{
  "arch": "mlp_mixer",
  "dataset": "small renderings of single solids in any pose",
  "parallel_block": false,
  "patch_size": [2, 2],
  "layers": 12,
  "loss": "cross_entropy",
  "shampoo_beta": 0.99,
  "adamw_weight_decay_other_params": 0.01
}
Rows from block 2 of a small image classifier, named by matrix and row number. Rows with one number belong to one neuron. Each number is 200 + 30 x the weight over its row's rms, rounded and kept within 0 to 999. All counts start at 0.
After each neuron's rows are labels from the 100 images, of 14848, where the neuron reaches its highest value: "responds to" is what is common among them. Only what is clearly more common there than usual is listed. The data: small renderings of single solids in any pose. In brackets: how many of the 100, against the usual share in percent.
# fc1: MLP up (model.blocks.2.mlp.fc1.weight, 512x128), inputs 0-127
# fc2: MLP down (model.blocks.2.mlp.fc2.weight, 128x512, transposed), outputs 0-127

fc1.6,167,202,209,226,272,189,180,233,218,200,174,221,144,164,241,230,164,181,186,199,226,224,178,203,156,235,245,209,201,183,151,222,199,166,189,272,247,157,154,216,247,251,183,152,187,198,231,200,206,212,184,187,207,193,205,176,189,199,231,208,184,180,240,198,236,204,185,216,218,218,190,167,233,250,222,196,155,182,241,209,186,206,240,177,203,228,234,220,198,182,198,189,225,234,217,191,227,166,214,126,224,162,207,232,234,173,231,232,246,223,214,239,251,153,282,212,131,173,183,177,211,192,177,191,208,178,158,174
fc2.6,248,191,205,199,190,168,184,231,219,231,220,184,243,189,194,178,206,236,226,179,185,216,167,185,245,159,167,168,192,231,197,178,182,200,145,197,220,233,228,258,242,217,203,211,207,241,174,179,196,206,221,253,210,198,187,226,190,179,213,206,232,168,198,254,194,190,195,180,157,207,201,260,159,189,191,228,214,167,192,228,207,165,122,243,224,156,174,214,241,292,219,231,162,218,221,229,170,217,245,198,214,184,239,202,212,257,173,165,166,223,180,188,186,170,124,182,177,185,209,245,169,168,189,182,173,180,254,256
responds to: white (40 vs 8.3)

fc1.201,206,206,152,194,224,214,192,190,172,242,122,202,226,133,212,169,187,202,192,219,199,172,231,162,281,155,199,231,210,219,190,214,206,219,127,204,174,209,220,200,249,183,250,146,185,209,179,154,183,172,204,201,151,176,213,181,168,212,191,188,205,167,225,181,251,232,172,175,179,272,224,211,150,198,227,190,167,164,189,186,186,197,197,188,270,202,212,216,179,210,220,213,208,167,267,191,178,198,294,244,216,219,194,197,208,186,208,202,222,190,210,177,172,240,173,237,168,241,184,199,262,217,207,186,170,215,205,178
fc2.201,187,214,230,190,181,133,244,225,195,217,201,187,224,162,171,207,158,191,158,190,180,193,217,179,188,160,178,236,209,211,237,251,239,205,235,202,168,179,220,239,191,199,211,262,156,161,152,239,177,244,173,214,180,259,253,229,230,184,232,230,238,220,179,165,140,165,232,196,192,177,151,214,212,189,150,267,250,233,189,263,210,176,234,188,201,210,251,214,181,190,178,185,195,215,185,148,164,188,256,123,223,187,222,180,222,189,240,218,199,207,215,205,182,224,172,161,213,192,194,227,211,237,203,202,216,206,224,222
responds to: orange (44 vs 8.3); yellow (31 vs 8.2)

fc1.94,211,242,234,182,158,200,237,236,241,229,190,208,228,216,193,202,203,267,254,226,187,150,208,186,205,150,201,167,187,229,211,196,168,247,214,172,216,203,154,169,145,206,161,254,200,165,193,185,227,197,212,138,211,179,212,225,212,197,239,196,208,243,176,168,222,196,175,210,178,189,164,249,252,183,209,210,197,270,136,189,182,176,196,186,167,193,159,195,195,216,196,136,181,204,223,181,123,188,194,170,215,217,204,196,193,165,230,180,201,248,237,253,178,163,222,224,178,201,207,194,190,178,164,238,129,186,247,243
fc2.94,182,199,224,211,268,207,192,196,139,202,215,171,188,156,212,264,213,199,175,216,222,234,222,238,236,213,204,262,138,204,169,193,225,161,237,182,193,228,209,257,211,192,195,195,248,224,212,228,173,197,164,201,172,187,167,256,182,213,222,246,228,211,212,214,169,234,199,221,178,238,195,198,178,214,150,248,143,183,252,211,262,204,209,206,153,201,170,209,201,183,203,202,209,242,175,188,146,173,200,232,149,213,222,208,147,187,203,152,215,151,141,223,234,223,178,218,236,174,187,245,164,223,173,213,230,173,154,217
responds to: orange (83 vs 8.3)

fc1.290,262,175,212,211,216,235,193,142,196,133,180,152,208,189,175,159,213,242,179,187,217,188,222,238,210,179,195,198,195,273,243,257,222,200,200,171,257,210,197,229,205,207,173,225,193,177,194,230,153,191,188,165,204,210,218,182,210,162,177,196,186,177,215,204,257,224,191,210,185,213,232,168,206,183,184,230,173,214,258,195,194,176,225,173,209,196,234,170,172,233,154,224,259,252,167,225,247,240,195,241,135,210,220,179,159,183,220,220,182,213,247,210,222,141,172,208,209,199,213,245,249,192,209,235,202,189,236,281
fc2.290,143,162,212,220,183,147,218,191,242,254,265,205,160,204,201,197,182,214,172,190,227,200,180,185,208,258,226,229,213,172,234,199,216,158,240,165,234,175,188,223,260,190,269,186,204,191,258,188,187,249,224,185,211,188,159,251,204,225,194,193,193,198,184,218,198,202,204,162,250,246,203,235,160,247,226,213,197,205,192,213,221,218,158,163,214,188,207,192,196,205,215,213,194,210,170,151,134,213,147,172,214,212,164,194,219,185,268,156,228,197,132,156,178,217,171,195,208,206,208,176,193,254,197,201,215,260,163,155
responds to: white (33 vs 8.3); black (32 vs 8.6)

fc1.123,190,208,234,218,164,168,201,232,215,247,174,143,243,254,200,222,241,184,205,188,201,220,188,197,167,226,159,210,164,220,215,200,283,189,193,173,212,212,165,183,231,176,138,202,188,180,225,203,222,221,236,198,233,238,213,193,223,170,163,176,208,219,219,222,167,293,230,201,199,156,253,200,178,186,230,222,230,287,188,270,230,243,193,191,176,203,170,217,177,201,186,139,221,233,208,207,165,160,221,268,182,175,228,245,209,182,171,178,218,209,230,173,239,185,202,224,216,223,207,209,189,210,191,230,228,237,224,188
fc2.123,188,234,288,217,241,177,207,164,186,191,126,245,193,178,230,204,203,163,202,204,188,198,214,242,279,161,221,211,207,197,218,150,192,217,250,196,209,172,218,225,185,212,217,204,230,258,227,270,194,188,211,197,162,171,224,174,223,245,245,232,140,172,210,215,169,166,178,178,199,208,203,187,176,143,185,224,178,152,196,209,224,222,193,237,211,207,213,223,247,195,169,218,168,176,208,189,244,245,178,167,253,221,212,183,143,231,236,252,161,167,156,183,204,220,181,228,219,231,184,188,208,183,215,200,199,149,177,175
responds to: grey (27 vs 8.5)

fc1.39,257,215,224,221,219,221,208,197,169,180,239,189,153,196,173,185,215,155,209,174,184,245,238,220,190,188,181,265,175,228,162,138,224,201,247,178,208,233,181,252,178,189,210,194,181,257,231,222,200,189,190,142,166,241,215,146,170,175,217,195,182,198,221,177,167,229,209,174,162,177,227,135,193,200,154,215,253,198,167,189,239,204,175,175,160,185,222,192,188,203,244,259,194,208,227,215,197,176,265,236,152,217,185,185,231,197,206,150,266,236,196,248,173,192,165,172,171,195,195,255,232,170,184,235,220,202,193,181
fc2.39,173,229,187,191,206,196,193,184,164,187,196,156,187,211,168,224,176,188,198,139,200,219,191,170,180,223,247,237,209,204,174,195,198,166,180,256,220,168,201,192,200,233,181,232,197,169,189,219,167,214,219,250,174,181,215,191,207,257,208,164,169,216,182,239,143,212,171,210,284,235,225,228,222,160,200,172,228,178,187,218,167,231,185,208,224,216,243,144,179,184,195,183,194,209,151,269,185,195,123,181,245,287,221,145,211,227,168,195,167,156,158,219,213,176,264,209,153,220,235,193,162,210,175,203,210,198,214,182
responds to: orange (27 vs 8.3)

fc1.56,196,188,182,221,206,201,174,144,141,230,250,178,168,259,210,211,165,197,212,162,199,218,124,142,208,163,246,222,231,231,169,207,203,176,157,194,218,197,178,244,212,213,211,227,179,155,195,208,229,219,224,206,227,211,203,204,202,184,218,180,169,194,168,219,222,213,196,142,97,189,215,203,245,200,173,179,176,215,207,199,204,200,205,230,132,238,191,247,229,202,186,200,187,182,223,184,186,228,205,201,248,165,182,246,220,199,183,209,235,176,251,223,215,129,223,202,149,203,216,217,150,181,138,161,166,168,229,225
fc2.56,208,164,187,206,199,150,176,214,233,137,213,242,242,125,193,157,174,203,170,196,187,269,220,219,234,194,252,203,233,190,215,224,224,198,202,165,170,193,131,242,153,193,210,152,238,207,225,227,159,138,189,212,243,206,207,185,167,168,185,145,146,226,226,165,177,163,172,254,227,166,174,197,178,222,164,180,186,195,162,173,205,167,173,204,223,187,238,218,173,203,205,170,200,181,194,213,219,144,186,194,189,174,203,124,151,218,195,147,178,179,192,229,211,218,217,201,208,208,163,178,214,214,176,204,198,252,212,168
responds to: white (41 vs 8.3); brown (26 vs 8.3)

fc1.342,190,168,195,212,237,173,214,250,181,259,171,183,199,194,211,174,166,234,234,184,162,200,194,168,253,223,189,230,231,192,213,194,158,194,210,186,226,230,175,222,185,178,181,219,214,243,161,211,239,161,152,192,226,178,243,173,208,211,208,171,200,156,187,165,187,203,121,204,184,204,180,206,210,209,206,174,212,219,170,226,222,159,141,169,189,200,160,236,138,205,149,186,170,271,225,189,199,217,175,241,228,265,190,260,200,170,211,174,162,233,187,209,211,168,223,166,158,174,200,227,150,182,154,175,146,169,139,221
fc2.342,201,207,225,142,212,186,205,196,192,184,169,207,206,188,190,209,211,241,191,199,226,190,181,192,216,234,224,225,178,180,214,192,219,206,177,198,190,177,200,224,214,226,201,203,251,217,230,139,197,225,213,203,168,225,155,223,183,213,185,200,195,253,234,199,194,254,189,174,164,194,226,246,166,197,189,233,186,180,203,180,232,252,253,196,215,211,172,210,215,181,250,186,135,173,170,200,122,152,181,163,247,136,203,205,192,135,195,166,211,126,218,212,223,234,215,225,260,247,191,236,224,186,261,234,292,171,190,233
responds to: orange (48 vs 8.3)

fc1.22,204,173,202,252,213,200,206,145,235,239,183,191,252,202,229,192,215,237,222,166,183,173,199,201,236,237,202,197,217,206,210,182,197,251,201,203,146,188,245,252,198,241,229,179,165,212,198,152,186,200,187,183,187,235,170,224,195,219,206,230,202,156,166,193,148,201,195,227,252,220,180,237,233,197,178,209,241,162,202,231,174,217,164,226,211,247,226,220,149,283,206,161,257,185,163,186,167,206,134,209,185,163,246,161,266,223,213,216,187,184,221,224,208,243,158,226,171,152,221,207,210,186,233,198,205,169,134,178
fc2.22,225,159,177,153,149,179,225,194,187,249,237,180,206,172,159,212,155,185,126,210,201,255,197,205,236,184,227,163,202,173,247,198,206,193,219,178,200,211,147,229,225,173,221,233,207,213,143,198,229,175,208,227,214,234,204,175,187,183,261,202,201,233,277,161,186,215,271,182,184,194,202,156,200,171,199,198,155,207,223,203,197,192,160,176,191,222,226,171,192,111,194,170,202,196,206,192,275,175,257,176,226,209,158,174,197,181,205,167,147,186,205,233,243,145,206,204,220,232,217,188,160,216,197,211,213,229,216,218
responds to: white (45 vs 8.3); grey (35 vs 8.5)

fc1.294,262,204,181,218,177,228,202,220,169,245,135,216,227,157,169,213,149,207,205,168,199,208,145,223,237,234,163,201,191,250,203,210,244,216,248,155,188,221,184,256,220,231,206,165,220,225,152,197,231,185,127,170,166,223,261,189,182,223,189,192,171,211,166,185,190,199,146,185,150,183,222,182,194,131,190,197,180,207,151,177,206,236,219,194,151,184,217,196,182,204,163,216,225,180,213,237,166,215,269,182,235,228,240,242,222,210,218,172,212,216,182,242,201,215,183,207,188,159,201,206,257,219,189,204,200,157,161,229
fc2.294,191,231,199,206,193,177,213,228,206,201,193,142,240,247,181,179,163,243,226,255,273,220,163,203,185,186,190,216,215,276,259,190,217,156,126,212,227,182,196,193,234,180,200,242,145,211,202,179,190,210,243,222,193,190,224,202,190,188,153,186,162,173,184,251,191,178,191,214,209,197,220,192,202,177,233,210,186,194,210,244,162,212,225,133,166,239,179,219,210,193,219,218,162,172,156,188,187,177,168,270,227,212,272,177,202,197,166,185,193,212,233,169,184,244,238,197,207,206,269,247,213,160,178,236,234,186,209,214
responds to: orange (100 vs 8.3)

fc1.432,254,202,167,220,195,220,163,175,230,221,226,208,226,168,236,251,186,233,257,211,190,181,214,190,241,189,194,191,228,164,147,212,175,173,195,272,216,182,222,187,228,183,209,195,219,253,206,187,180,205,235,190,129,236,263,214,242,196,194,224,138,170,161,207,232,190,212,203,204,222,216,187,178,234,169,177,221,190,199,236,205,203,212,182,198,175,208,194,159,211,197,264,203,200,210,210,223,200,204,218,119,224,172,134,181,126,247,187,174,199,148,193,167,211,206,207,191,131,215,172,232,237,229,214,253,236,168,189
fc2.432,152,149,176,228,222,248,209,196,165,217,210,199,209,215,210,169,176,160,231,215,231,214,222,181,185,190,205,227,161,198,238,225,292,202,180,148,193,206,210,167,205,209,178,171,196,163,199,209,200,190,234,216,244,203,216,241,162,225,198,215,214,157,158,188,246,198,160,170,227,160,190,236,205,257,241,177,225,255,168,175,196,198,191,190,176,218,206,244,277,205,182,188,189,159,167,207,141,202,249,231,216,194,208,222,209,192,204,214,252,167,208,219,165,173,165,179,206,256,181,233,128,138,158,216,185,157,191,207
responds to: grey (53 vs 8.5); white (28 vs 8.3)

fc1.124,176,156,272,205,173,175,224,222,204,213,186,215,166,222,191,177,226,222,180,222,218,187,142,193,177,210,120,213,207,237,221,186,198,178,148,237,139,208,157,187,230,263,218,171,218,177,219,203,199,215,204,210,194,230,134,191,175,173,212,236,142,218,200,187,150,238,164,185,171,194,179,210,221,227,191,184,153,203,189,264,173,179,182,187,243,215,242,196,180,194,263,165,181,143,180,202,164,256,166,226,173,210,183,219,221,221,239,185,194,182,189,183,216,205,180,142,256,202,179,230,187,217,185,174,183,145,196,147
fc2.124,210,189,205,241,179,207,188,203,181,150,206,151,217,184,212,169,245,191,165,217,183,214,165,210,242,206,190,240,191,182,161,197,225,175,259,256,178,244,189,170,177,161,158,170,192,243,181,170,235,222,191,225,245,184,191,207,131,180,266,226,198,162,248,173,249,205,191,128,247,154,229,239,162,181,170,187,220,178,215,180,199,194,210,190,221,185,143,241,235,164,201,185,213,222,204,186,183,200,181,238,206,182,204,197,217,137,148,216,138,209,218,236,127,225,190,191,153,195,173,189,214,227,169,196,206,178,184,171
responds to: grey (31 vs 8.5); teal (30 vs 8.2)